python train.py --encoder_isotropic=false --encoder_norm="rmsnorm" --encoder_patch_size=[2, 2] --fusion_encoder_width=192 --fusion_encoder_head_dim=16 --fusion_encoder_fused_qkv=false --fusion_encoder_inner_norm=false --fusion_encoder_connector="mlp" --residual_init="none" --beta2=0.99 --learning_rate=0.002 --max_precond_dim=1024 --batch_size=128
Rows from block 3 of the fusion encoder, named by matrix and row number. Rows with one number belong to one neuron. Each number is 128 + 24 x the weight over its row's rms, rounded and kept within 0 to 255. All counts start at 0. After the name is the row's rms in percent of the matrix's.
# fc1: MLP up (fusion_encoder.blocks.3.mlp.fc1.weight, 768x192), inputs 96-191
# fc2: MLP down (fusion_encoder.blocks.3.mlp.fc2.weight, 192x768, transposed), outputs 96-191
fc1.328 094 [147 164 116  91  92 133 133 181 165 160 179 128 133 134 136 157 155 105 147 147 137 159 145 133 133 160  93 130 138 118 115 115 190 108 135  93  94 131 139 115 148 138  82 134 106 140 171 184 169 129 143 148 121 115 110 117 104 132 101  94 140 139 136 135  92  97 119 164 103 109  79 149 125 134 131 129 161  93 114  96 151 114 130 100 134 153 118  91 116 135 119 122 175 150 157 111]
fc2.328 094 [107 106 128 143 100 146 100 115  70 134 137 114 151 118 119 113 155 172 121 154 143 160 121 156 118 146 145 151 108 156 157 102 114 144 107 164 132 103 130 180  95 112 152 145  92 124 131 134 129 100 114 120 106 114 182 100 109 127 100 113 108 116 146 101 116 129 111 152 144 181 119 121 103 129 106 138  96 121 135 101 134 135 133 102 127 128 114 171 132 140 116 141 141 109 150 157]
fc1.329 113 [124 157  93 114  84 115 134 136 135  79 113 149 120 117 147  92  94 117  86 131  86 130  82 115 105 170 107 140 171 148 131 131 129 122  65 119 112 120 158 150 157 151 107 130  96 139 138 137 118 127 150 118 178  92 146 155 151 123 151 161 112 129 144 101 156 156 152 112  72  98 103 132 113 170 151  92 117 122 138 151 139 101 161  80 129 104 136 102 105 126 161 122 129 142 122 174]
fc2.329 094 [114 135 117 121 147 115 148 133 159 111 116 136 134  90 158 118 162 115 112 148 155 127  73 124 136 150 112 124 113 112 134 141 169 122 155 161 157 115  96 130 120 126 123 140  82 166  87 175 105 115 168 100 146  79 128 110 139 149 141 129 157 107  87 135 141 184 113 108 110 114  98 111 107 163 145 108 124 116 135  93 130 116 129 104 150 144 108 134 103 124  81 112 169 128 158 135]
fc1.330 094 [135 150 133 121 147 147 161 112 146 168 132 117 137  94 139 127 162 121 153  98 105 115 107 146 110 148 109 126 149  99  96 130 100 120 127 104 148 131 156  87 159 127 130 104 157 162  92 127 106  97  92 175  95 114 152 147  91 142 135 140 143 146 143 110  82 125 148 142 115 142 191  90 177 145 123  82 142 139 106 156 131  90 156 130 113 127 132 139 165  99 146 139  97  86  83 160]
fc2.330 098 [136 121 108 145 139 138 126 152 107 137 173 117 110 184  96 128 146 113 149 120 122 164 137 123 138 124 151 110 132 173 144 122 166 125 119 101 154  99 126 104 118 130 132  88 186 132 145 146 115 109 103 172 159 125 130  89 142 160 160 128 106 130 133 107 165 120 113 141 123 108  87 135 104 114 132 137  91 158 148  97  91 117 144 129 156 135  93 127 131 144 137 141 141 106 105 164]
fc1.331 102 [147 131 117 131 120 138 115 111 146  96 126 126 107 104 104 147  99 132 132 108 108 119 142 140  99 111 146 118  89 184 161 131 125 102  88 118  85 113 122 130 184 129 108 135  99 128 139 104 124 125 132 108 100 130 147 131  91 150 144 101 150 128 148 118 101 104 146 137 156 157  97 149 153 164 138  90 118 126 111 150 137 146 114 109 113 138 127 104 132 145 193 108 160 106 115 143]
fc2.331 105 [116 116 105 123 103 149 128 113 110 115 134 141 103 137  98 162 110 104 100 132  87 124 135 179 141  88 149 175 153  71 131 127 105 121 165  77 151 149  96 134 142 133 208 117 177 104 105 118 115 188 184 153 123 102 133 113 135 106 110 163 146 122 134 172 132 135 135 134 128 126 137  98 140 114 101 151 111 135 140 103 130 149 174 126 145 138 117 159 143 120  92 107 103 117 124 135]
fc1.332 129 [132 115  92 162 135 118 116 135 144  80 124 180 132 101 137 108  51 152 108 112 127  98 118 110 131 127 163 132 159 137 130 155 128 133 120  90 152  87 141 114 107 130 126 122 136  95 141 137 171 110 103 139 126 140 122 135  99 129  96 124 127 119  95  93 107 147 149  73 136 131 106 105 138 114  90 193 125 132 144 112 109 117 150 110  97 157 124  68 132 162  99 100 116 163 147 134]
fc2.332 115 [109 102 140 128 153 130 124 138 134 137 129 118 134 127  87 119 162 119 153 140 103 161  87 161  99  95 113  94 111 144 119 114 129 114 123 135 185 120 118 146 134 118 127 157 115  97 120 174 113 171 131 149 146 137 146 128 105 190 136 135 119 143 126 168 106 132 140 142 131 101 123 148 181 118 138 178 142 141  88 138 129 124 107 110 123 138 159 125 182 111 130 124 101 144  79 141]
fc1.333 086 [139 139 103 113 121 109  87 178 130 135 120 147 136 127 127 144 134 111 144 150 152 155 123 122 127 119 115 120  86 175 134 134 130  82 132 106 140 124 154 106 138 146  93 137 127 127 121 110 158 137 162 153 113  95 139 139 124 124 134 140 111 105 137 107 127 123 146 151 117 159 115 130 124 111 112 110 152 137 129 163 121  88 109 150 149  93 127 130  85 114 167 138 133 102 169 136]
fc2.333 088 [105 153 104 186 159 146 139 113 140 121 160 133  92 145 136 117 148 127 111 153 125  93 152 100 140 139 136 135 134  80 134 165 147 119 167 124 122 132 124 130 134 133  82  87 168 112 115 151 110 155  96 142 143 124 123 128 115 112 133 118 157 123 101 162 172 138  66  87  91 138 115 134 162 155 155 137 137 133 154 119 133 140 119 112 149 117 137 127 131  99 123  98 149 140 110 125]
fc1.334 090 [129 113 129  73 132 158 129 146 131 108 145 149 120 154 120 117 158 110 125 129 121 107 162 110 117  66  77 160 128 105 154 107 169 150 139  88 145 102 117 104 145 140 140 127 104 127  89 126 147  76 136 139 116 144 134 133 122 125 172 155 120 126 165 124 110 138 169 130 163 152 110 119 153 158  97 133 138 119 127 132 121 130 135 130 143 100 141 112 174 150 145 147 168 116 169 121]
fc2.334 098 [136 132 141 130  98 172 148 116  92 148 170 117 112  99 159 118 155 134  99 146 115 140 129 108 133 143 116 169 139  98 135 151  88 114 161 133 134 140 131 122  96 128 132 137 105  99 147 118  93 171  82 116 138 128 169 169  91 137 148 112 137 124 144 178 109 106 137 142  93 118 116 111 124 156 159 194 160 146 156 158 110  79 175 105 114 117 100 137 118 140 131 119 141 141 118 156]
fc1.335 106 [135 129 113 128 163 125 118 152 153 109 107 154  93  92 125 169 163 120 111 122 107  97 133 159 104 147 112 139 137 119 131 140 124 100 128 135 147 113 119  72 153 122 125 150  96 159 100 166 114 102 160 104  79 112 128 127  99  85 106 107 169 118 130 136 133 108 105 107 130 163 140 116 107 106 151 138 125  96 114 114  90  79 130  98 103 131  99 161  93  82 108 167 129 177 112  97]
fc2.335 109 [ 78 153 126 135 148 146 112 136 135  85  97  90 122 102 137 128 105 113  85 149  99 160  99 118 135 142 149 108 114 135 130 115 141  91 154 143 111 142 143 106  94 114 141 171 174 169 183  82 115 114  80 113 138 188 111 142 126 116  93 115  91 144 137 134 113 100 150 138 107 124 124 136  78 196 103  91 101 126 120 150 129 121 129 132 155 127 162  90 157 102 116  88 111 140  76 184]
fc1.336 107 [127 161 123 153 117 148 123  83 173 140 135 144 176 141 147 128 150 132 105 165 146 141 164  86 148  81 121 139 112 175 131 152 114 150  84 138 163 117 137 138 153 140 129 106 164  97 162  82  92 135 110 158 111 167 128 141 147 171 129 132 147 167 108 146 109 155 140 127 125 135 167 106 132 140 134 127 120 132 136 153 128 157 173 106  84 131 119 104 154  66 120 128  96 129 157 105]
fc2.336 101 [108 138 117 128 136 127 170 159 161 149 170 127 128 144 101 145 146 142 133 137 149 116 143 127 107 156 111 150 102 141 175  88 109 143 122 130  82 180 145 118 134  91 107 132 145 124 136 135 122 113 108  99 110 103 153 104 132 132 119 146  97 110 161 101 100 205 121 109 132 134 114  92 108 136 117  99 151 118 100 100 120  92 165 141 151  75 170 122 137 155 127 134 117  99 162 147]
fc1.337 109 [137  84 157 113 112 144 113 164 151 125 153 122 107 136 147 131 124 114 181 149 166 126 158 132 124 169 172 154 128  95 118 102 120  95 158 146 135 137 120 110 121  98 132 109 117 178 118 136 136 127 122 175 111 150  90  96  99 151 155 149 120 121 150 151 136 143 125 124 115 150 123 126 173  95 122  83 108 125 154  95 107  77  96 147 139 117 126 124 118  97 130 108 161 153 165 155]
fc2.337 108 [151 139 108  84 122  98 108 101 123 130 150 123 198 103 131 161 144 129 127 147 151 132 200 120 139 101 130  97  93 133 160 156 165 149  87  90  91 127 178 145 126 134 105 144 137 124 110 114 118 116 115 139 140 127 118 135 174 154 149 138 130 138 116 105 121 116 110 175 185 116  85 114 142 104  85 136  88 121 125 159 200 126 159 137 110 141 107 147 121 151 123 136 192 128 135 147]
fc1.338 093 [148 103 116 102  92 110 115 127 162 135 105 129 148 158 149 102 134 132 118 145 114 144 104 152 139 138 137  66 146 123 145 109 134 169 177 197 140 109 133 116 155 112 108 123 146 144 131 131 109 154 102 114 125 116  98 152 142 116 143 137 122 124 136 116 116 149 102 124 103 133 136 106 100 139 164 120 103 104 141 175  99 149 112 114  83 122 115  96 142 170 107 138 133  96 165 137]
fc2.338 098 [167 102  97 107 136  96 134 134 118 139 101 109  89 154 141 141 144 121 155 105  98  98 122 143 152 145 133  92 159 100 132 102  94 138  78 125 140 150 110 161 126 100 117 150 100 126 108 103 122 108 131 127 183 132 149 138 122 122 141 129 134  45  98 128 153 102 151 122 142 100 149 145  93 125  66 120 159 113 138 139 141 120 102 150 123  97 131 142 181 115 125 157 132 136 136 114]
fc1.339 096 [113 133 117 136 130 145  95 131 122 139 122 115 132  89 194  94 158 144 157 152 136 116 164 124 120 108  57 109 109 166 150  92 161 122 110 149 140 138 147 137 148 161 122  99 151 146 136 145 129 126  94  95  97 132 104 143 113  92 139 108 136 185 135  86 170 163 145 139 106 162 142 105 144 100 162 112 160 133 133 127 125 144 100 113 154 134 112 135 118 150  99 167 133 161 112 161]
fc2.339 099 [137 132 133 144 111 162 150  91  96  93 113 145 143  89 112 113 129 136 140 102 109 108 156  87 126 125 144 127 111 108  91 104 117 155 152 147  95 121  95 138 123 154 144 116 152 132 158  68 130 125 118 157 151 162 151 139 150 122 133 126 151 113 162 166 144 122  88 158 147  81 122 106 112 157  93 136 121 177 119 170 127 114 142 138 109  90 105  85 120 127 124 121 135 122 115 151]
fc1.340 097 [103  68 112 141 137 147 150 173 183 148 136 114 150 130 139 125 175 132 144 110  93  90 153 144 131 188  94 115 132 136 115 117 113 159  83 168 160 129 143 142 108 131 127 127 143 130 163 135 136 104 139 119 121 136 161 119 157 155 113 146 138 111 130 114 128 136 118 107 120 106 157 148 136 146 113 145 154 124 104 146 102  93 115 131 142  73 138  90 129 141 145 140  99 143 122 138]
fc2.340 094 [145 180 108 145 135 149 124 110 122  93 133 131 121 122 154 144 145 135 101 121 113 106 127 134 166 166 144 134 172 141 130 172 146 109  94 135 134 137 121 106 112 126 137 155 146 156 144 104 120 126 137 157 134 149 131 151 127 141 103 113 140 150 157 154 116 145 130 113 131 130 142 109 107 123 121 174 116 113  87  98 121 177 117  79 162 116 138 116  96 167 104  75 116 118 108  78]
fc1.341 078 [148 149 141 125 113 138 107 104 145 160 124 121 113 112 135 142 125  82 124 154 134 144 124  92 106  94 145 121  76 102 122 117  94 153 103 149 118 149 117 126 177 116 125 107 165 178 140 110 157  93 110  96 137 140 156 192 176 115 155 109 120 113 151 121 140 144 124 144 174 114 137 103 122 133 101 120 104 141 118 108 114  83 116 148 120 114 180 165 124 114 156 133 135 127 112 138]
fc2.341 083 [115 117 152 143  95 110 153 139 108 129 118 103 147 152 107 114 117 142 129 130 176 130 112 144 116  76 175 121 143 149 109 167 118 113 133 107 142 110 155 158 132  96 135 131 129 129 136 104 192 135  80 123 122 132 170 129 110 159 127 154 136 159 148 110 100 137 135 130 143 158 131 106 149 135 132 165 141 137 146 111 164 175 121 117 138 175 158 119 137  86 127  86 141 195 118  73]
fc1.343 094 [152 122 102 118 110 177 124 124 139 149 106 118 125 162 157 103 147 122 124 132 153 122 154 110 104  99 127 128 170 158 118 131 160 105 125 117 149 140 156 101 126 129 132 142 151 141 184 143  70 119 118 170 137  76 129 110 107 151 109  80 162 124 101 158 130 135 150 145 117 147 142 104 129 126  73 141 140  76 124 102 124 129 168 116 118 176 160 173 136 139 135 144 116 160 194 139]
fc2.343 102 [124  97 151 131 135 165 108 112 139 179  97 142 129 125 146 109 104 144 126 166 137 117 149  95 150  93 113  88 145 166 141 143 148 142 121 127 139 128 143  88 146 109 107 143 140  89 142 129 148 126  90 139 113 128 155 132 156 166 166  97 115 167  96 163 130 112 121 145 119 133 127 177 116 134 170 148 113 103 138 161  93 132 122 125 152 137 175 105 134 107 104 123  85 168 123 127]
fc1.344 101 [145 101  91 149  76 131 121 145 105 182 145 136 129 124 175 120 127 138 103 111 135 112 126 158 136 157 153 158 167 143 114 138 154 145 141 124 119 114 109 178 153 154 167 212 110 116 113 124 105 131 119 142 125 162 102 130 131  92 116 159 148 123 145 133 125 158  96 147 149 117  94 130 175 105 124  82 130 133 139 103 141 128 177 127 134 105 141 151  87 146  85 135 153 149 100 146]
fc2.344 107 [141 150  87 122 127 140 133 143 109 104 100 131 163 107 101  99 148 138 154 119 159  95 204 126 150 108 152 101 134 135 156 134 145 145 108 154 127 143 123 134 155 173 135 139 167 159 150 140 124 130 166 129 162  89 156 147  95 139  97 141 175  79 130 125 146 136 123 109 117 141 113 141 141 119  92 121 144 141 162 119 107 132 151 128 110 144  95 104 102 149 153 185 109 137 126 157]
fc1.345 089 [121 138  89 137 126 121 139 149 150 103 132  96 154 138 168 112 105 155 135 125 114 148 118 154 128 135 107 113 154  81 115  86 163 140 140 132 116 129 133 138 120 147 113 107 181 168 112 164 141 139  88 101 104 187  94 141 162 129 143  80 115 143 129 131 102 102 124 150 146 115 119  93 136 104 160 108 170  64 136  87 102 108 109 114  75  81 125 153 143 120 106  97 187 151 103 129]
fc2.345 093 [162 135 184 128 103 107  99 132 125  74 100 133 113 138 122 141 148 143 124 162 116 189  86 155 100 109 101 153 148 155 121 150 117 117 133  99 128 113 160 149 138 106 148  93 109  84  86 193 119 146 134 165 103 135 153 131 120 132 147 128 129 123 122 173 117 157 132 122 137 116  85 115 130 136 113 109 141 163 120 170 137 132 147 134 126 112 145 127 114 126 103 100 104 129 132 156]
fc1.346 075 [184  85 125  92 168 108 139 145 142  89 124 124 164 116 106 123 140 107 137 107  73 142 171 153 122 170 105 122 118  94 180 145 100 126  95 128 113 112 134 137 132 146 150 121  93 156 122 143 112 113 110 147 139  81 152  87 169 135  91  98  96 124 149 164 119 104 125 131 141 125  87 146 173 142 150 123 147  98  92 150 106 115  87 123 175 119 142 149 139  93 111 147 114 133 149 140]
fc2.346 076 [119 132 123  98 139 100 146 159 167 145 121 143 125  66 151 112 105 103 137 125 168 110 133 141 110  86  93 116 162 134 116 140 119 113  94 163 206 147 140 132 121 109 112 122 158 139 128 130 112  82 136 142 139 173 122 145 139 143 128 166 165  95 172  70 141  94 129 145 128  92 146  81 154 128 118 141 174 173 162 126 173 119 121 102 103 116  97  97 147 140 120  68 179 148 130 132]
fc1.347 086 [138 128 126 117 112 108 133  75 164 143 138 121 158 149  96 170 136 122 172 153 189 143 138 127 108 118 139 138 137 116 130 107  94 106 137 147 109 138  97 155 108 146  94 127 114 123 119 164 135 133 124 114 137 142 140 133 136  71 152 101 100 117 124  99 155 119 153 119 113 110 114 134 144 128 116 117 132  99 109 123  83 122 140 100 139 133 124 100 102 109 105 131 142 114 147 151]
fc2.347 089 [ 85 133  95 121 142 169  93 109  98 124 160 122 129 115 128 186 157 135 139 121 110  95 168  95 127 151  96 131 105 134 141 152 102 152  89 112 165 142 136 141 127 108 136 133 103  83 162 139 161 119 157 112 156  97 136 110 166 160 128 145 111 133 123 151  85  89  79 134 131 170 150 132 125  97 128 169  91  48 122 142 120 141 126 126  95 133 158 117 169 131 107 118 127 154 136 134]
fc1.348 111 [140 143 116  98 103  73 116 129 116 114 129 151 127 144 102 146  93 124 139 148 133 106 108 156 113 107 118 131 125 171  98 126 158 112 139 121 107 142 139  93 114 177 168 135 122 103 111 144 131 126  97 144 139 140 184 135 113 136 156 108 158 118 168  91 173  90 144 131 129 123 134 134 141 123 115 130 114 123 168 149 143 137 162 120  60 151 138 154 159 192  97 124 137 166 155 128]
fc2.348 109 [ 90 144 154 185  89 136 110 126 142 148 118 129 140 139 110 162 101 117 117 174 130  95 154 116 136 149 181 123 137 102 131 149 151 135 137 160  78 161 111 146 155  96 100 153 125 104 179  93 123 160 143 117 132 106 125 105 118  93 137 139 143  84 133 157 168 104 130 104 116 112 134 139 147 140 126 131  95 133 130 151 154 122 122 130 123 118 146 114 161  90 131 133 131 161 104 145]
fc1.349 092 [167 132 138 110 121 163 140 157 118 113 131 109 142 117 154  99 107 120 133 110 137 114 114 107  83 159 112 158 122 164 145 104 136 150 167 138  85 101 124 136  93 136 111 148 129 126 103 125 131 108 126 112  91 141 132  93 108 140 129  91 137 132 126  78 144 110 111 148 128 114 148 160  96 140 132 139 162  78 136 111 152 143 135 101  89 152 128 105  87 150 144 124 143 104 112 147]
fc2.349 098 [102 136 149 138 102 113 156 118 121 118 156 144 143 140 151 101 130 137  91 118 149 136 124 148 125 142 135 110 121  71 115 116  93 128 185 101 142 152 105 135 139 149 125 121 153 132 152 124 124 121 134 109 124 115 142  98 142 129 115 139 124  80 121 143 162 129 125 131 123 151 114 141 124 140 122 165 150 101 137 128 137 119 137 153 104 104 139 153 101 129 142 102  99 174 170 130]
fc1.350 099 [110 144 151 180 128 119 122  77 129  92 160 128 129 116  90 145 143 112 107 121 135  93 113 113  86 133 170 126 157  93 108  97 105 126 130 133  96 164 153  91  76 148 100  92 163 152 158 108 144 117 108 161 116 146 149 161 139 155 148 112 144 127 138 133 174 143 122 164 132 118 127 133 153 141 163 141 123  75 132 146 151 138 139  86 169  85 151  79 137 123 108 103 152 126 125 141]
fc2.350 098 [117 127  50 112 127 161  81 157 123 156 138 205 107 138 132 146 107 120 142 130  63 139 147 120 132 131 131 127 119 126 153 124 149 122 130  99  95 103 116 154 113 116 134 137 113 116 133 142  92  98 151 121 128  87  95 148 124 144  88  98 137 111 164 153 122  98  93 131 119 133 143 131  99 112 119  89 146 112  84 136  92 100 149 148 132 147 137 123 132 102 127 136 164 145 139 137]
fc1.351 104 [116 130 102 108 133 131 128 141 146 132 117  86 137 123 148 132 139 128  80 132 114 120 184 119 137 122 207 153 130 169 126 101 131 125 139 121 131 121 124 163 134 137 142 129 115 125 132 124 113 121 136 127 166 126 138  86 149 118  96 113 123  98 134 135 142 125 146 108 129 136 118 187  97  85 145  75 133 105 124 121 134  79 167 158 127 133 130  91 138 138  96 132 124 106 168  76]
fc2.351 106 [134 149 171 113 156 136 156 134 156 179 153 193 122 127 180 123 122 151 171 136 131 148 120 163 123 108 100 149 122 157 111 106  82 142  79 103 115  92 162 141 109 139 117 166 168 137 145 166 144  90 134 127  80 110 129 102 145 111 141 150 142 128 121 134 104 150 105 151 136 106 141 133 111 136 143 167 100 164 126 120 139 136 127  75  96  81 128 153 132 133 151 156 132 126  88 166]
fc1.352 103 [119 135 120  91 109 111 146 161 136  58 117 124 128 124 114 147 103 125 126 101 116 156 167 119 178 127 125 126 119 106 159 111 187  68 132  94 168 129 152 131 113 139  95  95 106 125 120 117 144 114 120 116 140 145  93 157 159 117 168 108 146  91 148  92 111 115 182 126 111  94 118 112 107 143 131 135 151 132 101 114 156 122 113 137 160 121 150 113 108 142 137 111 124 150  98 113]
fc2.352 103 [ 97 132 123 117 125 160 153 126 102 112 166 132 135 130  92  81  78 132  84 164 115 159 149 112 124 133 114 126 114 114 148 153  50 105 163 170 112 120 177 166 126 132 119 117  90  97 124 143 106  89 160 144 111 110 117 108  98 144 131 106  81 136 126 163 102 131 167 115  72 141 138 154 108 163 150 114 137 118 124 121 145 161  88 143 110  87 116 117 123 114 113 107 138 146 140 157]
fc1.353 098 [170 164  95 114 170 138 109 135  89 131 129  75 148 151 119 194 157 137 140 127 116 160 155 142 108 103 153 131  97 127 130 114 120 110 129 149 136 169 143 144 162 129 150 120 149 103 112 111 149 126 103 115 166 163 145 119 111 112 151  87 108 136 137 123 102 152  89 130 121  94 118 157 144 119 107 149 131 108 125 142  95 112  79 137 168 120 141 145 146 158 105 109 125  92 122 153]
fc2.353 096 [120 106 105 137 138 131  95 133 134 132 113 122 101 147 128  57 115 127 126  54  94 107 144  94 131 117 181 116 127 112 109 131 104 127 133 132 101 125  88 131 106 105 144 126 129 125 125  92  84 144 118 147 131 109 132 134 112 128 155 147 105 137 135 139 100 127 109  80 150 127 101 141 171 134 138 126 147 140 142 107 127 119 124 125 127 138 140 116 106  88 131 136 128 145 127 100]
fc1.354 093 [142 110 105 127 179 175 150 130 173 143 133 113 100 123 124 149 125 109 145 105 158 191 111 167 133 164 164 120 116 139 158 117 154 126 151 186 121  99 136 115 140 134 148 124 145 124  80 111 181 105 130 149 109 161 130 124  76 117  92 158 115 102 143  97  77 107 126 158 128 151 130 139 117 142  93  87 142 149 122 106 151 151 108 140 170 162 114 182 155 108 135 193 131 134  97 124]
fc2.354 095 [ 99 138 104 119 147 118 128 156 101 153 105  94 120 106 146 122 101 152 117 110 133 155 149  98 112 123 158 113 104 139 115 125 134 113 117 141 117 201 111 108 148 187 135 123 142 176 141 116 145 104 107 119 141 113 118 131 145 111 150 108 109 141 131 180 116  89 113 108 148 147 158  94 171 105 150 105  98 134 148 108  93 108 157 124 167 138 124 127 124 139 194 124 150 133 121 142]
fc1.355 083 [ 82 115 144 112 106 101 168 121 126 127 143 132 108 150 104 152 116 154 138 129 101 107 162 147 125 159 126 157 132 146 150 130 145 130 132 124 130 100  88 147 134 178 137 126 103 128 111  87 134 143 107 147 176 113 112 116 150  80  70  84  98 137 107 105 110 102 144  97 157 125 143  81 164  97 138 166 137 135 159 130 135 107 122 125 145 152  99 103 149 110 107 138 156 133 131 139]
fc2.355 090 [130 117  99 157  81 161 109 134 139 121 154 142 177 138 169 161 151 128 112 160  90 199 125 109 115 153 140 138 119 140 135 182 131 152 138 125 123 127 131 109 186 121  82 119  77 159 139 156 145  94 156 127 128 114 161 103 136 155 124 119 168 127 107 130 106 130 124 134 126 162 144 105 110 158 124 105  89 181 115 120 158 161 166 144 123 166 125 162 140 122 104 149 123 113 100 101]
fc1.356 079 [132 124 157 158 168 118 148 164 166 144 118 156 116 104 164 114 190  96 131 113 148 121 144 122 139 141 117 149 115 150 153 119 163 115 126 106 157 107 154 100 115 163 107 129 139 119 164 168 144 185  78  99 101  99 121  96 103  74 150 116 123 142 114  95 126 134 118 124 128 126 164 130 111 151 137 122 148  99 150 119 122 116 155 154 132 150 130 133 108 125 146  98 128 109 154 118]
fc2.356 089 [133 146 151 101 113 147 111  95 126 135 144 154  89 136 114 114 126  96 120 153 142  82 132 108 106 134  94 184 148 130 110 100 107 175 177 107 113 156 135 127 148 116 123 109 120 144 158 154 105 106 151 115 122  98 115 149 136 125 125 129 116 149 171 153 121 169 107 151 151 129  95 102 108 147 115 113 141 127 141 146 128 117 104 113  82 103 133 149  95 168 120 141 122 135 141 104]
fc1.358 104 [130 121 171 149 137 143 176 127 141 135 136 133 193 126 171 129 119 123 108 108 116  90 126 112 150 153 138 182  94 113 111 169 136 145 141 151 109 147 118 138 110 156 131 129 150 140 116 133 132 109 131 117 124 146 126 113 140 163 138 152 127 147 140 148 174 160 107 134 128 117 186 122 109 117 126 138 145 101 115 134 128 121  82 139 152  69 108  97 114 101 138  93 145 112 103 183]
fc2.358 102 [119  53 127 114 151 122 136 148 133 135  93 116 166 140 102 119  95 124 150 159 110 114 129 146 136 122 132 151 137 119 153 143 118 138 138 173 119 148 144  78 150 116 140 101  76 134 158 146 131 140 154 117  97  98 122 134 131 117 123 108 114 125 155 110 134 146  95 158 136 131  80 122 151  97 128 100 107 162 113 117 134  73 124 145 140 128 151 153 173 130 136 119 105 140 158 121]
fc1.359 090 [100 180 175 131 126 110 136  98 155 132 120 122 108 154 141  83 121 115 115 131 147 124 148 127 131 106 135 124 167 125 155 133 114 120 101 195 135 150 140 148 154 178 151 154 151 137 131 101 140 133 130 150 136 126 112 152 146 155 127 163 170 152 155 167 114 148  88 110 137 155 103 138 159 116 162  78 154  97 122 166 104  99 140 150 111 145 197 132 166 125 139 157 145 169 166 134]
fc2.359 086 [153 134 110  99 121 130 119 167 127 112 138 178 137 102  97 172 125 150 134 105 141 119 141 128 108 126 132 146  58 148 124 104 132  99 172 101 156 113 110 139 138  74 100 149  96 117 145 124  86 109 156 138 142 155 144 117 107 126 110 114  73 116 133 144 127 150 160 100  79 150 100 104 120 125 112 191  93 120  89 153  95 127 130 110 127 143 116  93 114 105 127 145  97 138 120 135]
fc1.360 093 [139 131 120 117 139  86 128 129 153 132  76 136 117 134 136 115 143 116 170 148 161 141 107 133 125 126 153 144 102 153 123  83 107 123 111 143 149 121  77 124  81 131 161 131 149 157 108 159  83 138 118 121  98 122 107 130 160 158 159 149 143 108 174 149 116 109 117 150 156  92 105 148 120 118 121 151 121  90 109 136 118 160 145 120 101 146 162 167 134 153 135 144 126  95 136 158]
fc2.360 098 [133 159 139 159  86 100 137 116 158 117 144 159 164 113 116 129 117 143 120 125 112 153 118 124 153 117 101 142 139  73 127 119 110 187 166 100 137 135 145 118 167 115 110 163 129  95 116 106 144 135 111 156  98 114 117 120 115 103  93 126 144 122 161 137 128 112 117 112  89 136 124 146 109 118 137 134 118 127 130 109 138 110 115 115 135 111 134 131 132 143 113 151 123 155 156  66]
fc1.361 102 [110 175 153 152 108 143 170 143 130 138 134  99 146 105  82  98 149 117 163  75 131 129 139 102  66 144 116 190 144 105 118  92  81 123 102 127  92 121 155 147 112 132 117 131 130 120 116 107 141 113 116 143 152 156 144  78 158 158 112 123 151 133 159 142 134 129 128 112 135 132 121  98 107 102 109 135 130 114 124  86  90 111 124 129 123  94 116 108 141 133 128 148 126 109 123 130]
fc2.361 109 [104 140 149 158 136 135  91  80 142 107  84 150 117 142 129 124 170 158 154 139 141 139 127 112 126 125 148 149 113  99 134 144 123 155 115 147  82 136 107 113 170 145 121 131 102 123 154  75 124 135  74 106 119 166 127 116 146 141 127  92 112 114 122 139 107 133 116 123  99  87 114 131 125 166 170 115 123 147 130 109 127 121 112 114 146 153 132  80 116  74 149 161 132 109 144 114]
fc1.362 118 [153 164 123 108  94 151 111 126  99 103  83 108 121 121 132 131 119 181  97 109 147  99 140 143 114 106  94 159 177 139 143 104 149 115 111 190 136 116 142 147 136 172 132 119 114 147 119 109 125 129 104 130 104 156 126 124 141 132 148 137 146 110 132 125 130 119 106 162 170 125 153 150 117 104 121  92 168 114 137 126 142 131 117 129 174 103 110 108 196 110 141 140 149 119 120 122]
fc2.362 112 [187 163 124 137 130 161 132 165  75 135 114 130 103 165 129 112 118 102 123 112 140 162 139 115  97  98 119 102 150  90 148 104 148 135 108 126 130 110 160 124 121 154 128 141 109 176  83 135 133 137 183 142 147 152 103 159  89 133  90  98 141  77 157 125  74 116 151  95  96 122 155 148  99 121  99 121 191 132 139 128 114 107 149 153 133 124 144  94 136 120 113 126  87 153 145 131]
fc1.363 105 [164 139 111 187 136 136 124 119 124 133 123 108 123 108 124  97 101 131 147 108 102 121 119 107  96 130 147 120 136  97 182 126 140 145  92  59 169 137 165  94 138 128 125 130 138  80 168  66 140 128 152 143 105  95  99 146 115 182 108 126 102 141 126 145 154 114 124 117 108 159 109 123 145 137 147 117 118 138 118 135 106 166 118 155 125 154 157 119 146  85  95 146  93 128 157 164]
fc2.363 108 [134  97 114 111 156 111 128 158  92 179 129 127 132 140 130 108 136 180 121  98 140 132 130 175 124 136  80 105 160 129 130  82 170 126  71 135 128  67 118 134 140 100 134 123 117 135  72 133  99 113  88 119 138 121 163 104 139 164  97 127 115 125 147 103 121 120  89 128 107 127 105 152 121 101 133 131 115 111 124 100 119 147  77 162  98 103 115 112 133 141 119 136 112 130 157 131]
fc1.364 127 [118 151 172 132 131 103 137 139 199 105 107 147 148 121 109  83 123 146 117 127 129 165 111 115 148  97 104 116 120 173 137 149 109 162 118 125 153 125 128 133 106  87 164 175 138 122 102  94 112  80 123 136 149 122 126 115 141 134 159 125  90 119 128 166 105  98 110 158 131  91 108 144 107 108 141 162 169 115 107 135 109  97 131 125 105  93 168 111 126  94 127  97 148 127 121 151]
fc2.364 108 [139 126 122 167 107 122 143  69  92  95 136 136  98 130 129 133 128 126 125  85 122 134 127 136  89 133 135 128 105 148 147  70 135 141 117 154 134 114 125 137 170 109 111 128  93 135 116  70 141 121  95 113 135 110 123 121 130 158 153 128 129 149 132 110 165 127 113 132  76 141  93 144 121  95 124  97 154 152 100 134 139 133 110 100 176 132 157 122 135 102 114 177 103  95 130  85]